A small image denoising model, trained from scratch.
Training: adamw at rate 0.0035, 20300 steps, batches of 256.
Rows from block 3 of a small image denoising model, named by matrix and row number. Rows with one number belong to one channel. Each number is 128 + 32 x the weight over its row's rms, rounded and kept within 0 to 255. All counts start at 0. Numbers have three digits each. After the name is the row's rms in percent of the matrix's.
After each channel's rows are labels from the 100 images, of 14848, where the channel reaches its highest value: "patch colour" is the nearest of a few named colours to the mean colour under the peak. Only what is clearly more common there than usual is listed. The data: fractals drawn by 1,000 iterated function systems, in grey. In brackets: how many of the 100.
# convs0: first 3x3 conv (model.enc.1.1.convs.0.weight, 96x96x3x3, each kernel summed), inputs 48-95
# convs1: second 3x3 conv (model.enc.1.1.convs.1.weight, 96x96x3x3, transposed, each kernel summed), outputs 48-95

convs0.28 114:091177089129120147123114103148090112137096146128147154141136131084169110110087118076150119141129181106133127197159124120120118148095121143120127
convs1.28 086:104124120116126126180116124163153109116169102091089091121092121133208191134150176166174118111102131080101162147093110136116088081127109113105187
patch colour: black (87)

convs0.15 079:129114097142126108159150059154133111128127159099128172112145140164090118118118076119069061139115212130110053101186123092129114105111129074055134
convs1.15 102:172144143119137118133127145127132123140164128105099063118111168113135069088159136129120102132136091138143218096127134210113219103128123188142116
patch colour: grey (55)

convs0.19 119:135056139141139138107131133058144055149137185137109130159127110114131118122158126150127151167152119060075126159135145130126161119102132131095156
convs1.19 115:106111097127162141207131133055101177114110170149107081125185173144124104156154113150154123092119075126203177129108134103116141142147110122129096
patch colour: white (66)

convs0.82 073:151114171140101128142172143177121111164120117145110132115086138116131151141169159087131123114041120093115135128178098137082109064239088164134086
convs1.82 075:120095058155156160144084108133116161115130174104096086109112087173158141083139090173115109073172115147104152118144137109143125137103117086116138
patch colour: grey (56)

convs0.4 111:089161142143126159062101138110123157192131140150125140115167093134140154136026124112178135108098122184130140103047098130108119154074115131116112
convs1.4 095:055176140093126094160147165176145143109161054114141164168129110088064089169135175080118147158133152190135144058124147127120165127181149089175159
patch colour: white (64)

convs0.43 085:104088119142121120112107122066130112159142107113129121053104141140134111115107128174128143152075126178007127107156139123114084119103136133150161
convs1.43 117:121174091114147109131138153076145090004125099121163107190137096105094175129154106098154109119157067161169134146113159129146150161120155100150111
patch colour: grey (54)

convs0.89 142:141096201136128103153174142126122154114126123122131181174113175123145160108117145114121129092165159109133147115158092116074087102134030089170073
convs1.89 130:081125086146112113123140191130128144125130104123131085000152149150121136127092147138174136086135103172134153103139161131131140104146146165103168
patch colour: grey (75)

convs0.68 112:115081137108135121197075118171124117118129126141112147148124141089171146084153118061107102114034154108148102110174128120115099132144190172128083
convs1.68 082:163138113145065146129050163166106081138086109130146161037163109136179145134132121123145097181076121128126155103153132126147141115190159101151115
patch colour: grey (68)

convs0.0 076:120125110111120127135105121144131082068134137129088159149139034107140109105174097135117078138171103109182116137207099180122088131112158183110067
convs1.0 077:104153139142150081142088129112108127186138139131149164090113156138139157108104189126105177152106159128143123157125137046119154144166070149146163
patch colour: grey (63)

convs0.81 100:142048111134131134132113130155132098170124121132124098190113072121130124162139132117123142158212147117129138129200097127136168128131022098132075
convs1.81 078:124149063159103147159106105130147157143138098159135122000164144190136133104084117109123140125069153140149136125149165097116114126142165139124158
patch colour: grey (63)

convs0.21 090:119128116128080108126127118113113109168152131139081154114061140151028077104138103097103081120134071153128122154148132100029098078136154115123117
convs1.21 102:159136086182151081188123114146206143115102112109051139135132136117097118105127128129105083144135196121139056127130144193148181129116144151189102
patch colour: grey (60)

convs0.25 069:148147103136115126096041120107141180116125096118108094135071073101125084119111142095114121024100132126089123120133105123139138111116124157129109
convs1.25 105:091131108141132162105063087090085100146171160161146113154149068131127150153127132161085120206039123115127120136095142134157104122136118098152152
patch colour: grey (85)

convs0.41 088:140103115082097106110122154135104082136088160105099132128090129154103090078110067102064067133132140080129123187144106107124103128076152095091135
convs1.41 102:131133115131147157130136136118164124141217143168118102141075146109125155142102219172147006118129149106128119097119126117125162114113143144159116
patch colour: grey (49)

convs0.14 143:104146123129137102161119109135115129124114112143129115079097028153110119122186121108127133113140126175182112118176119121139110097165127110102120
convs1.14 120:146139135107104116089125128123165169145154108076116139130128186112185120086107135162151101152123109195110148123152142130128190151083091106102138
patch colour: grey (94)

convs0.84 089:060141181120101084134134076152074177144124200110116155119119112126066082160123125061098059134133159102075082103102161174156095139163130079185098
convs1.84 092:123126116159140102137142150143197083129116146150147101138062148118083117168122102174202000143112100124133161057124117180112185097122113176131123
patch colour: grey (46)

convs0.66 133:155104162109115142069159126134121127148117107125120112120125168159100113150102105093117108189127143094162107131144058109131162137137121137188066
convs1.66 099:102146109160138166109094094109124104078188134175140113156183093103129197059099160131069153108148095140111063088124135125097107170077118132145190
patch colour: grey (67)

convs0.71 098:108056163129117131124087129080121177153119146125109154068110123058117117098129118095122112102089111116058124102171124122078110125124111132128128
convs1.71 122:136116075148179080140153127081121106119127121136126071217129087099110131108151137100129114145149134149198123126120167136097148085143128072091099
patch colour: grey (62)

convs0.39 128:112109158131139094145124128154129121126087140122131179138136059117097152108138095129091100151110135138143110089160159111098042109123151068135108
convs1.39 096:155125145119068064098150091128128118131096120069142134079139193146130146111105130106135081097103118158175133136159142110060161156133116155154088
patch colour: grey (84)

convs0.76 086:094092139115138082169108135129125120099175147119073142105091097132059104099124061096051090126125145157104108171179090145147128131116126119055118
convs1.76 102:201141131129146119131131066151141134145000142108222098133155103107157114137120162133113108145132126115115060081139163043126147054130107168136114
patch colour: grey (73)

convs0.11 069:067115140125096130151125070102125151131086157107173063097069123148066060064123115113076110134147136132146010152180112069095112131142137105121122
convs1.11 118:185133127094097203138130093129148127130128140104000145123092101118077213179134163118120156115120122127122173051130163167079166171137132082118118
patch colour: grey (56)

convs0.24 129:129218093132114106144115123253120104105134121129152137120128119150126125114111134111131129144097101121137126151079128128106131111121120128173168
convs1.24 098:139095129121167091111138142152146105112196147139123125192120091098127134142127115126114153124137115070118157132151141143085113111094151082097176
patch colour: black (96)

convs0.29 130:139118216134125121134104139106135152101124133141117151147131017097151151110127119099129102078000167103159128117145089109080165115135213098166071
convs1.29 116:073117093174153106103089175121117124084129117080140093000163139155111126123095146156178118095097070152127118093131164146150112133114091153130171
patch colour: grey (66)

convs0.31 059:117110056122143094135058128131115071160097116141139142133109089106141117134150173112133123160087080113164147122215119127156114136087103143137141
convs1.31 069:087088155148137127147176150141139146164115119143135185066134158141105190106157178130107145096167069128129132118107101141108163046178076102182141
patch colour: grey (49)

convs0.80 086:115140083121130119126147110100115159169143096139124161126107104130109122120142112149156146079134159144117113117199143140125121132085050141154163
convs1.80 112:110128119117148106211113130117164076076123108095134122192141110146128161108214144080117095135085088170132127143124101108125184124101148144138113
patch colour: grey (60)

convs0.20 094:081164125142104132109102100130118149158082124120120162169147127122123122099108144149151076102086090120145140119146071122091134061107124138107101
convs1.20 095:143141131072140062169121165157102119107129083138113112142104100153124139211169149148131194131126128131167142126105143164121095102142160132106140
patch colour: white (59)

convs0.72 146:091175080116131109162111074113120133127132136118129145153121115120102111109034122139143134098117026182140124102116181120113137138169118124134246
convs1.72 139:173095123141115133094133158088126122112116133123135084110153119137094164147115127065083130095177107121088115172131093152133095121101130182140095
patch colour: black (93)

convs0.3 098:129114133132137143137120162115130123132121115137105101110132068115129115160163138111112137156065130068178125141196105151138137110164116163119098
convs1.3 067:129166143118117150155086100102122125062144133179107143098063184150141174069135063140130085077156088137136117114158126127154150130095039255114124
patch colour: grey (65)

convs0.22 147:135124162135134133122000123123137111067140121136120094136102114115156131108122098126145130176082124104168108121161117151158116113141196155161076
convs1.22 120:140128012149152094132135111122091136150146112151110129000167126175103115111089188167121138169113118164149130113135161137103130139131105140115158
patch colour: grey (72)

convs0.23 068:050111118112093169165143069134120125154113153110075103123153132139082088111132124068101132085109182128159116084176113166075143213130096134109130
convs1.23 083:042143129201157102137112177152117141136079115129104108136151196124101176178127131170104114165132132124099098141103077077114074045137143121132142
patch colour: grey (45)

convs0.52 133:098174133132139131172100136202126152138136128131118164162121115103078116100152138078147143133098084105118142045064093119063162131141116120146124
convs1.52 129:131097102129122107136115206166124123077151137103127117160103131088082088136096137198104154108097135077101136114155159120120118122098129106122165
patch colour: black (99)

convs0.33 099:083096118045165097094122139100120082146094158095127139122079118117034136129155086091086116115113178110130105041156130117129081124138140087185130
convs1.33 096:156145151199140067142123188153093137127181133060090100144146192123105113113145168148161128132133106107136081136117111122119119161128114159097125
patch colour: grey (46)

convs0.69 158:116051069133123137122140130235124122127133145133118128153134153113136113128115109094106141129137133001140131167135049132150135141169143123104080
convs1.69 106:142115124132151123108130133216130114098162122170095093146058081114198092090123125191118169119100107068139132170180199119152116093113107136171197
patch colour: grey (48)

convs0.46 086:117153111110094168113144113096135075155107128125106087040101102167094105130171118097137121159154128161153130103151140141067125114139133141160098
convs1.46 093:139145128133135114144124122148069131132159140113236096166176194101127150162180087151095131133121177124125015108136110110110212076128095135119138
patch colour: grey (46)

convs0.70 140:167100115087135198165131036186129126156116150081113164102142134125160098111110142116129064151130148092125084171099122114105105063145116105114120
convs1.70 121:022133137073154135101121077136067166131148146145136064133071127162155146065139143113143084120131119078115131077127115048133146212137129088119137
patch colour: grey (50)

convs0.83 073:156088181144124132114117139177139146128112095139127124081117123158136142157151192116113105121066135046125141130188077159080119129183116144114100
convs1.83 073:093121152136145175136060115152141057115124130164130137082138205131173123101137120142157147076140086141127091104148153144141120149132090198153147
patch colour: grey (60)

convs0.65 076:138122187120116116128163118178118106116124153128131156192120160161138136104189132113114091022162095124078103133200104148035092097141091136137088
convs1.65 082:119109132129139130136120094105096069111153118178132165082130080146157137126138132150106143152138122151073137129136136125195108119127201226139153
patch colour: grey (51)

convs0.5 117:109107162121136113181122135131131110123117126121120155083112083112086114081097135098120135119084133115132140030162113156050101103108102108096104
convs1.5 121:119127112141117085121110100131075156104084128096141123179124147128035082114113165141077101107117153133108098091156113128071156114116138142109092
patch colour: black (98)

convs0.38 087:091239143113136136148131100186114161137121117130085125111131118129074112110137093145143115100133135243142117133159137095155106145115121138168183
convs1.38 115:125153129103099079159136097135150044152142084101178143069170060083147178131138181144094106185181147139113128086120126138156179120121180151116150
patch colour: grey (70)

convs0.87 122:170096103137131155081066136102112127151145123103149102160107073074171118144144147099134139185175167118077129118115067127124124141127121141189082
convs1.87 112:192146032139136128146153021103068134170168104192129185059152103129090164121136168149063143125120146161160133146107143098081101137135169098147141
patch colour: grey (72)

convs0.75 102:087111133100093086073101061166124134130097142125079109091096136105084107111201139153053043139081142106186114100153159124118073091151145106181081
convs1.75 078:164131164147145072114118194123106085122175093125161137118148102139092127163112083153149173168125066142118142185136125067106127151129154135064107
patch colour: grey (52)

convs0.73 114:112093124145135142149116130092119137150113140126122126176186153113111099125137139145146134118137127128129132139055110125126148147064091114101043
convs1.73 092:146166140158151104171170180174166137124146104155127138117211064148120119129141191094107119167124163126149109124137133145112161119145160129138136
patch colour: grey (61)

convs0.93 082:114111106123123128164083128176136128168124119133128092087111130099146147162168128123127124132045087088153104142212167123134110102149154128131080
convs1.93 072:102141127108118152145144092108119107154128153164100102102093098168175162123109080178135146114136090139130118104146141126160136113102061141135122
patch colour: grey (47)

convs0.47 095:131118167119114101145139130109117113103126099142133139168108157060151141117113106093122110079183191084172102102158097135099117115078054105151069
convs1.47 118:120110060143122164119111120108153124160123146140131117009152148170143117120109137149120136034175137171100132120139156126090083125119141163134169
patch colour: grey (62)

convs0.32 100:103207114105134103180077122164107139156122091123126155105065092100095139114153121131122117131091156214175127130169136120134102111102121113136172
convs1.32 121:136130211143149118208187102129151073092115120112151136144181089095129196112206111106133083078180109166189122147135101141108180099063104173104144
patch colour: grey (67)

convs0.27 102:107064148108131122106122122046118148106130148119122153144116120074118122113123117124130142122110091142083133109172126109100131153129153113084177
convs1.27 104:134130120159170160142144162074116136157145105162056103148143132158116109136155147111145122084094147153137125174093144149108114064077099088083126
patch colour: white (95)

convs0.51 124:142042123136126133137132126076137119164126160119127150088094127208132125143116133127125132133124160083156128107136110130094115128044114136149092
convs1.51 127:134167067125142093083134138128134092067184094128174084202173084074137177107113135112138137141168104149198108119103161132119174146158165097125122
patch colour: grey (56)

convs0.35 087:127141140113116111111101116088116124092136070116124140139122100029112128112127114142138132129001046174072135137175114133118144152076127111151128
convs1.35 085:135118132134115149181109086110141108117114129109138116156171117125108151170162137085100110092231189135124134135125117133141152116084105163183131
patch colour: white (73)

convs0.88 075:123143144093150073134124076081134150141095098113124186177122083077132118119155136145118121152080154110137109092119069100093097091128049065148135
convs1.88 091:116126234147132151069121154109118129094146166130115112103132114151116155148121112096128140137023088114123102139103153156129131127078094154144142
patch colour: grey (79)

convs0.1 069:090133146144124103124156101146119116138151167089097114117072113128057102083112159117062064141131150191115045169182079030119081128127138145115119
convs1.1 109:113123145034055133169113132134066117117131111164201131131159131120121073021134097113117118118142098137150198073141126255113098101133125087146122
patch colour: grey (56)